{
  "norm": "rmsnorm",
  "head_dim": 64,
  "inner_norm": false,
  "mixing": "mixup",
  "learning_rate": 0.0024,
  "beta1": 0.95,
  "warmup_steps": 120
}
Rows from block 2 of a small image classifier, named by matrix and row number. Rows with one number belong to one neuron. Each number is 128 + 32 x the weight over its row's rms, rounded and kept within 0 to 255. All counts start at 0. After the name is the row's rms in percent of the matrix's.
After each neuron's rows are labels from the 100 images, of 14976, where the neuron reaches its highest value: "responds to" is what is common among them; "patch colour" is the nearest of a few named colours to the mean colour under the peak. Only what is clearly more common there than usual is listed. The data: rosettes with rotational symmetry. In brackets: how many of the 100.
# fc1: MLP up (model.blocks.2.mlp.fc1.weight, 768x192), inputs 78-116
# fc2: MLP down (model.blocks.2.mlp.fc2.weight, 192x768, transposed), outputs 78-116

fc1.122 086 [135 137 132  64 124 167 138 181 150 170 112  93 137 123 143 202 138 180 137 133 144 104 165 115 169  78 185  88 124 147 156 179  92 154 149 155  77 140  89]
fc2.122 079 [138 127 119 160 120 148  81 112 136 119 157  65 114 149 146  80 135 112 114 136 141 181 161 153 114 159 123 186 183 104  91 124  99  91 109 131 184 154 158]
responds to: cool (73)
patch colour: green (81)

fc1.421 119 [ 96  86 153 165 174 121 113 125 118  97 151 132 168 141 101 156 111  82 116  95 128 144 120 127 131 138 114 134 152 145 129 144 110  87 130 152 114 107 115]
fc2.421 147 [148  92 122 192 103 157 120  92 153 144 133 141 120 113  98  81 156 133 149 139 122 154 115 128  82 172 135 155 155 121 100 140 135 130 145 111 173  97 145]
responds to: pastel (64)
patch colour: pink (32)

fc1.642 094 [152 166 124  79 113 122 172 144 134 252 107 126 116 112 114 146 172 116 110 101  97 149 162  93 145 131 202 122 125 106 144 177 120 158 179 161 116  97 136]
fc2.642 086 [146  99 133 108 102 171 132 169 155 101 116  53  97 160 152 140  92 144 147 141 146 119 114 137 166 107 102 166 129 110 142 143  79 104 115 152 123 200 144]
responds to: cool (41)
patch colour: black (50)

fc1.686 118 [196 140 141 140 143  85 150 153 131 116 109 117 175 128  96 121 150 143 145  72 140 144 139 136 148  96 137 113 176 160 109 220  97 133 142 144 141 138 158]
fc2.686 129 [136  97 112 119  90 166 122 116 184  95 115 142 122 129 170 145 113 158 182 167 168 139 110 138 146 118 115  98  57 136 136 124  78 133 119 150 117 187 129]
responds to: warm (70)
patch colour: brown (73)

fc1.199 104 [162 174 144 103 115 102 129 158 117 113 125 127 164 140 102  99 106 197 147 129 131  84 186 130 152 141 116 122 163 163 145 117 128 198 158 106  17 167 123]
fc2.199 103 [121 133  93 147 134 120 161  75 131 168  83 143 105 110 130  91 130 104  87 115 122 101 108 107 107 131 221 149 146  92 112 118 119 153 116 160 139 101 123]
responds to: pastel (61)
patch colour: grey (58)

fc1.574 092 [142 135  96  79 119 160 180 167 114 177 105  92 134 164 139 187 135 201  96 123 135 123 181 112 147 111 200  63 110 154 148 159 113 122 140 131  77 173 107]
fc2.574 080 [137 126 150 134 154 121  91  70 104  75 131  87 103 155 124  90 103 122 116 128 129 144 105 159 124 149  60 120 164 121  87  71 147 109 113 104 125 125 116]
responds to: cool (64); vivid (35)
patch colour: green (72)

fc1.83 126 [119 110 160 147 184 111 146 121 109  93 134 144 137 130  82 118 143 107 123 121 106 141  96 105 121 149 103  93 166 125 125 128 163 143 130 160 126  87 131]
fc2.83 144 [124 140  69 148  57 184  96 170 144 150 143 118 127  87 168 159 152 158 189 101 135 166 191 106 109 143 139 108 150  92 110 182  86 132 161 131 101 165 143]
responds to: warm (90)
patch colour: brown (64)

fc1.420 087 [142 110 152  69 158 121 187 131  98 142 143  82 108 157 116 140 119 132  82 114 145  96 168 122 135 146 178 137 153 138 132 151 100 139 138 145  72 156 126]
fc2.420 063 [197 123 183 130 178  81 150 142 109 148  99 107 163  92 179 116 154 116 107 137 123 124 116 110 121 127 101 175 123 152  75 129 151  97 123 106 195 127 174]
responds to: vivid (84)
patch colour: blue (53); cyan (43)

fc1.182 097 [118 150  94  95 101 140 163 164 120 204 119  91 129 143 135 185 118 180 141 113 114 120 177 136 145 111 200 122 127 112 138 182 119 154 162 134 107 142  98]
fc2.182 086 [178  99 211 131 156 149 135  86 140 197 107  87 124 132 128 110 170  82  74 122 102 122 179 145 109 183 129 160 196 118 118 109  88  90 123 123 141 121 182]
responds to: cool (64)
patch colour: green (48)

fc1.272 120 [130  89  60  95  94 142 164 118 140 177  80 123 171 183 149 142 107 188 116 155 153  54 109 163 160  81 163  67 102 138 129 138  28 183  89 162  95 205  99]
fc2.272 138 [ 92 106 147 164 116 165 147  90 175 120 127 160 117 138 112 118 112  77  91 157 123  95  93  92 140 156 173 110 120  80 155  53 118 124 103 110 128 124  94]
responds to: grey (100)
patch colour: brown (63)

fc1.89 084 [141 128  82  79 101 142 178 147 117 188 100 102 167 155 113 163 141 221 151 111 136  84 160 138 156 119 166  94 147 136 144 176  91 180 127 156  70 179 120]
fc2.89 063 [112 159 139 189 118 125 107 109 128 103 132 193 135  78 105 112 167 139 150 111 106 112 145 104  71 161 128  92 176 119  97 131 153  88 118 147 158  99  81]
responds to: dark (54)
patch colour: black (45)

fc1.577 102 [121  86 173  68 143 156 118 149 155 173 108 103 144 117  93 138 103 100 127 124 139 113 103 134 176 120 139 134 113 181 118 151 115 107 128 158 129  84  53]
fc2.577 109 [107 124 103 136 103  93 124 106 162 144 153  99 140 177 136  97  78 150 111 188 160  85 130 165 114 116 177 126 146 118 134 142 104 160 137 144 101 144  85]
responds to: grey (51); pastel (32)
patch colour: black (66)

fc1.161 115 [134 165 125 143 151  59 136 170  96 131 153  91 113 142  84 140 125 197 142  91 151 154 197 157  90 126 138 141 175 128 103 179 115 127 144 125 141 139 131]
fc2.161 142 [ 91 140 155 137 133 126 102 136 144  77 183 110 109  98  75  90 119 143 148 130 105 144 101  99 135 131 145 143  70 124 160 130 177 140 131 120 177  82  80]
responds to: dark (88)
patch colour: black (73)

fc1.80 112 [135 125 150  85 123 140 117 212 107 115 139 121 173 134 149 185 112 164 142 137 143  93 144 112 177  91 115  89 158 167 160 133 114 145 142 132  54 158 104]
fc2.80 127 [152 114 118 176 118 149 190  62 132 185  88 176 152 139 100  57 137 162 111 121 117 110 114 108  98 170 148 130 150 115 133  74 140 153 143 106 167 125 176]
responds to: warm (80)
patch colour: orange (28)

fc1.733 119 [153 156  92 129 116 107 126 194 103 150 147  97 128 152 123 189 140 198 163  97 150 157 201 164 103  71 125 120 163 135 120 215  80 108 120 120 120 190 159]
fc2.733 121 [141 138 172 123 150 180  81 156 152 104 157 132 128  62 125  95 171 116 128 105  96 164 111  65 164 135 137 191  80 134 150 149 179 116 162 123 175  94 138]
responds to: dark (100)
patch colour: black (92)

fc1.383 108 [158 127 134  71 117 158 162 179 102 172 134 108 150 138 111 157 125 189 141 102 129  88 152 114 166 121 152  78 153 143 140 138  96 162 170 123  83 138  98]
fc2.383 070 [187 115 166  98 148 182 119 138 102 113 133 157 146  82 174 128 142 143 144 134 132 116 125  91 160 122  98 156 113 170 122 112 131 123 122 123  94 130 138]
responds to: grey (62)
patch colour: grey (70)

fc1.172 118 [ 50 104 133 133 156 135  92 158 141 112 169 102 133 110 101 208 107 107 101 131 139 135 145 123 126  68 138 125 151 136 169 148 103 108 112 182  96 121  72]
fc2.172 143 [169 129 131 146  95 137 113  98 164  92 122 125 112 112 123  37 123 126 134 159 131 120  79 145 121 163 133 130 115 131  87 110 139 158 128 106 146  90 126]
responds to: dark (84)
patch colour: black (71)

fc1.710 119 [151 146 114 106  95 158 108 202 118 134 141 150 193 123 146 168 143 140 172 103 124  98 165 111 159 105  98 107 128 168 173 155  97 152 134 147  50 189 152]
fc2.710 118 [160 132 131 155 112 139 138  91 159 138 122 187 189 112 115  47 160 173 149 128 133 133 124 100 120 144  96 136 149 137 151 132 173 181 132 146 142 123 183]
responds to: warm (64); vivid (33)
patch colour: orange (29)

fc1.424 098 [136 136 132  45 114 138 144 130 119 168  86 110 112  96 164 223 145 114  68  84 134 100 149 119 155 136 174 119  98 153 128 133 104 118 154 109 118  92 105]
fc2.424 103 [134 136 131  97  79 148  74 160 132 154 155 141 124 119 115 138 145 106 196 115  79 140 112  99 160 120 122 159 103 145 134 154 159 114 166 123 132 135 146]
responds to: cool (56); three-fold (42)
patch colour: pink (31); white (30)

fc1.439 109 [118 143 102  58 104 117 168 176 129 144 118  68 123 168 135 172 105 166 106 129 159  93 144 148 138 103 166 124 100 108 124 151 104 124 136 112  97 164  91]
fc2.439 132 [105 118 139 201 128 105 154 115 109  91 140 132 130 180  70  87  75 165 131 166 148 114 106 167  75 186 136 154 173 124  97  86 162 133  97  94 150 148 111]
responds to: cool (98)
patch colour: blue (34); green (31)

fc1.60 099 [144 147 135 117  88 133 101 168 142 110 129 104  96 124  87 146 126 146 116 105 125 140 131 165 148 102 171  82 126 170  84 159  96 112 147 120 101 130  73]
fc2.60 092 [170 143  68 120  99 118 175 113 157 180  98 119  75 122 143 130 154  96 111  96 134 152  92 130 161  85 189  94  62  71 112 130 118  95 125 150 187 141 121]
responds to: grey (74)
patch colour: grey (64)

fc1.715 108 [158 132 160 109 139 113 126 152 124 106  99 127 158 138 102 142 111 141 134  83 129 123 122 150 145 147 100 145 139 174  88 114 151 111 157  96  71  93 133]
fc2.715 099 [ 82 133  99 170 120 118 193  93 128 172  90 134 100 133 105 148 142  88  74  94  99 121 142 100 123 111 188 103 153  61 121 109 106 152 165 159 133 109 123]
responds to: pastel (57); grey (41)
patch colour: pink (59)

fc1.228 105 [130 123  88 100 132 151 188 107  52 188 158 113 129 170 166 149 112 133 111 123 122  82 131 120 128 181 156 128 147  75 130 147  96 154 160 104 142 146 142]
fc2.228 095 [127 131 120 100 108 131  67 171 105 180 171 105 160 140 196 125 122 208 171 137 147 100 115 156 138  81 200 159 130 146 148 174  91 170 141 177 127 197 103]
responds to: warm (37)
patch colour: pink (39)

fc1.494 090 [115 174 123  72 141 124 137 163  88 155 148  86 105 112 139 188 122 148 108  88 134 120 198 122 120 127 159  91 133 127 129 152  97 150 171  97  75 115 101]
fc2.494 080 [162 141 209 134 116 134 120 146 129 123 126 156 137 109 149  80 166 121 120 128 100 127 156  74 144 116 111 146 138 144 139  99 147 147 139  85 144  95 150]
responds to: cool (58); vivid (41); three-fold (29)
patch colour: cyan (54); blue (31)

fc1.252 122 [188 134 140 145 150 146 152 138 140 203 127 138 125 106  97  77 168  97 140 119  96 147 139  56 133 148 135 133 168 101 132 137 134 182 143 152 134 118 150]
fc2.252 129 [115 120  92 101 118  93 120 118 137 128 131 105 132 124 187 193 116 150 109 140 165 128 160 171 101 112 129 120 111 134  99 146  67 117 133 131  87 149 128]
responds to: warm (79)
patch colour: brown (93)

fc1.629 094 [150 124 110 132 106 144 154 181 129 160 122 147 153 124  90 136 164 111 155  86  94 146 177  94 162 146 117 109 148 117 156 181 138 140 186 162  79 135 185]
fc2.629 108 [114 111 131 122 123 128 147  81 163 163 141 133 170 172 144  90  93 217 119 178 124  81 137 157 121 122 177 116 106 146 125 110 127 180  94 171 152 135 114]
responds to: warm (69)
patch colour: orange (35)

fc1.440 119 [ 98 117  72 136 104 153 135 157 134 196 151 105 109 130  65 136 123 110 139  99  93 155 123  80 137 113 179  95 152  64 138 183 114 135 142 172 147 108  53]
fc2.440 116 [107 194  79 169 130  98  86  90 102  83 144 134 100 118 161 132 119 177 103 125 132 149 115 147  94 122 152  89  79 118 107 133 132 127 129 106 150 128 100]
responds to: warm (75)
patch colour: brown (86)

fc1.337 093 [144 118  71  73  96 155 200 159 107 199 114  82 121 156 140 183  98 202 105 127 130  93 191 154 123 114 219  77 120 105 155 162  94 161 132 124 111 181  83]
fc2.337 084 [166 167 163 162 114  93  72 117 102 101 137 110 115 143 124 100 129  92 101 115 122 134 163 167 114 153 106 100 111 112  48 118 100  80 112  83 101 109 102]
responds to: cool (83)
patch colour: green (50)

fc1.35 093 [140 157 175  99 165 103 149 149 112 141 154  98 104 122 135 143 132 183 111 130 127 114 198 130 126 126 166 106 145 191 160 144 144 181 129 143  80 153 130]
fc2.35 097 [134  76 114  89 143 144 174 111 119 132 124  63 116 171 178 164  77 138  83 187 156  86  63 140 136 132 152 147  99 120 127 114 107 110  85 129 163 155 132]
responds to: vivid (99)
patch colour: green (93)

fc1.707 094 [141 151 129  65 130 108 159 162 103 177 121  82 100 113 131 202 119 123 115 114 145 104 170 137 144 108 188 119 134 115 128 164  84 150 154 140  77 131 115]
fc2.707 077 [151 125 172 140 132  99 135  81 110 122 138  74 127 159 122  65 130 148 125 144 111 105 143 141 112 144  91 160  97 118 113  88 139 145 129 142 148 129 133]
responds to: cool (87)
patch colour: blue (50); cyan (37)

fc1.390 120 [188 158 167 103 191 128 201 140 104 189 106 135 147 124 180  91 165 180 142 133 117 114 162  85 125 143 100 144 144 151 130 103 158 182 150 132  94 153 201]
fc2.390 141 [102 138  93 163 118  84 128  65  96 129 125 119 123 158 123 111 102 201 114 157 164 121 139 194  65 152 112 143 143 125  58 105 132 113 121  96 160 133  92]
responds to: warm (64)
patch colour: green (32)

fc1.582 124 [ 99 107  96 109 108 179 111 188 129 188 151 116 133 129 107 159 138 103 141 115 108 129 123  84 147 107 179 111 140 110 157 171  93 119 140 159 135 130  83]
fc2.582 148 [135 159 114 164 148 127  97  70 104 108 148 145 126 126 151  95 121 196 116 151 138 130 134 138  89 140 137  99  95 116 125 106 127 126 116 110 152 130  83]
responds to: warm (92)
patch colour: red (38)

fc1.64 104 [126 150 157 102 167 118 131 154  99 137 157  73 154 145 156 213 113 155  89 119 151 106 177 139 134  98 157 115 113 182 151 134 111 133 134 149  67 149 108]
fc2.64 099 [138 100  94 128 125 164 112 102 150 141  89 102  78 119 122 151 118  86  92 152 161 120  95 150 140 130 207 142 158 121 109  84 102 122 101 172 115 156  96]
responds to: cool (92)
patch colour: cyan (50); green (35)

fc1.628 094 [172 147 175 115 138 123 135 143 115 152 118 111 177 134 111 104 158 153 101  78  94 122 129 153 145 145 133 116 116 154  93 135 102 124 185  81 105 108 125]
fc2.628 086 [ 99 131 116 161  95 122 173 108 177 164  98 130 104 150 126 200 133 101  89 121  87 146 169 103 137 112 169 115 134 111 119 132 100 123 168 149 100 135 121]
responds to: pastel (55); grey (42)
patch colour: pink (61)

fc1.336 097 [152 185 106  80  91 136 114 215 117 155 140 101 109 109 148 148 127 163 162  79 125 125 150 157 134 101 168  80  86 151  99 177 110 127 179 109  90 141  87]
fc2.336 099 [126 119  80 142 112 125 201 124 173 132  42 116  94 145 147 133 126 141 114 118 128 121 118 110 136 102 155  64  93  90 121 135 113 115 131 156 155 185 117]
responds to: cool (91)
patch colour: green (31)

fc1.560 116 [146 134 162 111 117 104 115 170 136  93 124 145 165 128  76 107 120 172 177 127 139 106 133 118 175 106 104 133 165 178 158 144 137 208 119 153  66 147 104]
fc2.560 119 [135 159  71 142 112 109 161 111 137 117  66 140  76 141 101 106 151 124 127 137 160 145 116 128 131 139 176 127 124 100 115 117 151 134 111 124 148 131 159]
responds to: pastel (63)
patch colour: brown (89)

fc1.26 095 [127 140 106  53 100 158 149 165 121 187 139  90 149 137 137 161 118 215 120 120 132  79 139 138 151 120 206  66 108 162 120 128  87 160 168 114  88 165  62]
fc2.26 084 [154 141 187 133 134 133  94 162 137 109 125 174 154  60 121 109 172  93 170 108 108 145 141 109 159 134  79 148 119 170 100 136 151 118 148 102 133  99 144]
responds to: cool (67); grey (32)
patch colour: grey (71)

fc1.555 089 [125 119 133  80 153 112 177 144 113 131 118 101 165 147  80 134 110 130 102 107 142  74 193 144 128 127 146 122 134 157 131 128  80 172 138 133  65 144 117]
fc2.555 084 [138 136 118 119  93 145 131 191 135 116 129 131 162 134 180 144 112 158 139 176 148 111 111 106 157 127 136 129 114 120 148 134 146 184  83 128 153 193 124]
responds to: cool (55); vivid (45)
patch colour: blue (68); cyan (29)

fc1.249 119 [ 71  80 147 140 175 131 107 118 118 111 163 133 110 121  77 167 103  62 117 121 122 158 103 114 126 133 137 116 140 127 118 136 138  71 133 161 146  73  68]
fc2.249 131 [141 132  96 226 128 130 136 102 121 144 141 154 140 119 148 109 164 157 119 133 134 149 155 133  66 155 145 103 176 113 104 141 129 148 159 107 152 130 139]
responds to: pastel (60); warm (36); three-fold (31)
patch colour: pink (40)

fc1.627 134 [100 110  89 113  97 172 108 196 121 168 150 123 147 119 109 163 137 116 154 108  96 136 139  81 166  91 149  96 138 114 170 192  95 116 140 169 123 129  72]
fc2.627 143 [152 138 110 169 130 123 130  86 102 106 124 166 132 146 146  96 133 186 141 149 121 109 120 136  95 156 112 112 125 114 122  91 146 150 129  86 135 132 125]
responds to: warm (78)
patch colour: red (29)

fc1.129 092 [138  97 155  89 158 110 186 101 146 168 141  91 147 159 119 116 110 147  71 138 142  53 142 155 137 123 148 103 134 160 149 122  49 169 116 161  84 151  91]
fc2.129 078 [135 168 116 140  68 152 115 205 119 134 153 156  98 103 150 125 126 159 174 127  83 142 118  94 117 147 155 113 142 149 102 148 153 148 137  83 170 151 107]
responds to: cool (53); vivid (47)
patch colour: blue (76)

fc1.649 127 [ 67 106 130 169 144 130  93 152 109 105 186 109 143 137  79 178  97  77 132 111 136 162 122 116 105 120 126 139 164 125 125 152 119  86 123 138 125 114  80]
fc2.649 155 [184 103 103 208 115 129 157  64 126 157 109 144 124 120 147  58 147 143 110 130 145 128 121 155  81 185 149 132 171 110  75 123 113 142 145 115 165 123 138]
responds to: warm (36)
patch colour: brown (75)

fc1.41 091 [114 105 101  93 127 160 171 202 134 204 114  70 162 133 113 158 109 148 127 121 151 114 164 113 135 130 176 128 105 136 160 184 120 119 134 148 125 160 111]
fc2.41 087 [175 139 128 144 105 130  93 118 169 155 127  88 115 137 132  86 100 136 115 146 141 114 129 160 104 143 141 131 133 120 139 100 102 115 125 131 138 183 138]
responds to: cool (39); vivid (37)
patch colour: green (68)

fc1.501 113 [125 140  59 103 100 174 112 217 139 203 118  72 115 113 132 189 151 166 154 101 122 154 148 144 118  89 190 102  98  97 128 214 103 109 152 156 116 143  78]
fc2.501 123 [ 92 194 155 107 180 113  55 150 151  43 142 142  75 115 100 144 115  93 101  95  93 184 111  59 159 128 165 134 137 111 137 121 183 125 129 140 109  56  81]
responds to: dark (68)
patch colour: black (84)

fc1.734 084 [ 79 157  96  88 114 105 172 173 112 162 112 100  79 137  71 171 123 125 113 117 107 108 171  96 144 102 225  55 134  77 150 166  91 162 166 153  93 123  42]
fc2.734 090 [172  99 188 123  91 134 134 133 165 184 140 110 162 143 130  88 140 124 106 135 133  98 153 137 177 144 137 197 116 142 129 104  62 126 125 123 126 148 174]
responds to: dark (71)
patch colour: black (76)

fc1.279 104 [165 166 149 124 159  87 118 204 130 137 128 110 156  92 110 139 149 177 136  65 141 157 173 136 142  96 128 115 185 170 117 202 110 130 149 126 106 127 154]
fc2.279 123 [117 111 147 133  87 163 121 108 187  69 117 156  90 103  99  98 121 146 160 171 154 119  77 117 153 127 124 111 110 145 155  87 139 147  96 133  96 142  79]
responds to: dark (54)
patch colour: black (48)

fc1.133 112 [116 111 143  75 132 144  96 198 111 129 150 111 135 139 132 210 100 100 131 117 133 115 117 117 150 115 130 130 110 147 131 135  94  96 139 115  80 119  68]
fc2.133 115 [141 114 105 180 123 149 152  82 115 192 126 175 197 118 125  61 140 172 129 133 104 101 117 113  95 147 140 128 125 126 109 116 128 124 157 121 190 115 132]
responds to: pastel (90)
patch colour: pink (74)

fc1.762 118 [130 153 181  98 143 135 113 167  71  99 153 121 159 131 110 127 100 185 137 117 123  90 102 132 141 147 107 164 128 163 109 103 140 138 155  63  82  97  85]
fc2.762 130 [ 90  79  77 220 104 110 149  59 140 137 114 148 147 119  85  98 104 118 104 119 128 123 135 132  82 151 199 128 131  98 114 122 104 127 134 170 167 115  96]
responds to: pastel (88)
patch colour: grey (60); pink (36)

fc1.202 094 [157 119 134  43 148 116 174 137 119 255 116 101 139 141 123 137 137 171 136 112 123  72 131 116 162 143 167 150 114 136 128 161 106 164 154 140 111 118 119]
fc2.202 092 [154 133 195 119 202 113  90 154 125 112 119  92 135  95 129 154 148  76 100  87  95 119 134  71 169 138 100 181 119 129 165 141 170  73 133 132 179  73 166]
responds to: pastel (47)
patch colour: grey (65)

fc1.466 082 [115 158 106  91 107 127 169 182 105 192 115 106 140 161 108 190 136 228 144 116 111 105 148 137 137 106 179  87 111 159 112 179 122 150 154 134 130 116 104]
fc2.466 085 [ 93 123 201 141 118 147  79 130 140  87 189 126 157 107 109  99 108 125 158 138 106 126 150 104 129 141 120 140 110 141 154 103 136 114 156  75 133  99  80]
responds to: grey (78)
patch colour: grey (65)

fc1.538 087 [124 158 118  51 116 139 160 179 110 180 106  78 139 145 146 124 107 157 104 135 121 101 163 123 142 140 184 116 117 138 158 132 124 190 164 135  68 140 122]
fc2.538 100 [186 119 169 155 180  99 101  96 122 109 115  95 119 124 127 121 132  57  91  87 130 120 146 137 145 145  98 174 140 119  93 120  92  90 119 113 109 113 185]
responds to: cool (84)
patch colour: green (58)

fc1.168 109 [122 128 151 100 146 146 107 147  93 103 148  96 151 149 124 181  95 155 125 134 154  82 118 158 142 131 114 148  97 173 106 129 106 107 136  93 116 123 100]
fc2.168 128 [115  67 109 198 104 105 161  71 162 153  92 162 157 150  72  86 101  90 122 144 154 100 103 136 112 148 142 170 164 103 145  88 115 169  97 168 174 153 147]
responds to: cool (62)
patch colour: cyan (33)

fc1.43 108 [107 135 113 106 126 107 106 189 137 134 148  96 136 127  86 172 117 171 147 104 144 123 171 143 145  80 155  88 144 158 157 185  80 136 135 169  91 158  60]
fc2.43 101 [171 148 144 143 146  98 122 168 123 153 160 119 137 105 138 129 155  90 136 103 117 190 170 142 147 102 110 156 144 140 102 229 128 115 131 146 127 125 155]
responds to: dark (95)
patch colour: black (91)

fc1.732 092 [175 106 143 133 154 159 184 150  96 202 127 102 175 137 121 135 160 145 126  80  94 146 149 109 130 167 152 152 158 130 109 179 109 114 165 127 159 132 167]
fc2.732 072 [ 90 124 145 158 146 154 107  72 153 139 101 178 134 145 121 137 108 142  97 144 138 156 119 115 135 135 156 137 129 108  95  79 180 110 101 150 177 142 121]
responds to: pastel (32)
patch colour: white (41); pink (30)

fc1.77 107 [158 115 106  71 141 141 198 176 142 175 107 114 136 113 167 142 134 132 106 125 143  88 130  83 177  92 160  90 177  95 172 144  85 188 140 156  74 191 143]
fc2.77 106 [158 118 131 131 112 207  81 162 127  85 191 129 143 105 127 115 131  97 151 128 113 131 103  95 132 155  95 147 164 133 141 135 132 124 155 115 120 155 166]
responds to: warm (99)
patch colour: brown (88)

fc1.426 114 [124  95 103  89 119 155 158 124 159 199  89 113 102 108 100 133 173 120  94 104 124 140  88 121 159  75 195  92  84 122 107 162 122 107 112 180 177  80  68]
fc2.426 157 [ 64 192 123 158 120  62  83 119 118  97 179 154  97 131  96 121  97 130  95 113  88 135 122 117 115 100 163  67 132 104 129 100 140 148 139 124  81  63  33]
responds to: grey (84)
patch colour: black (79)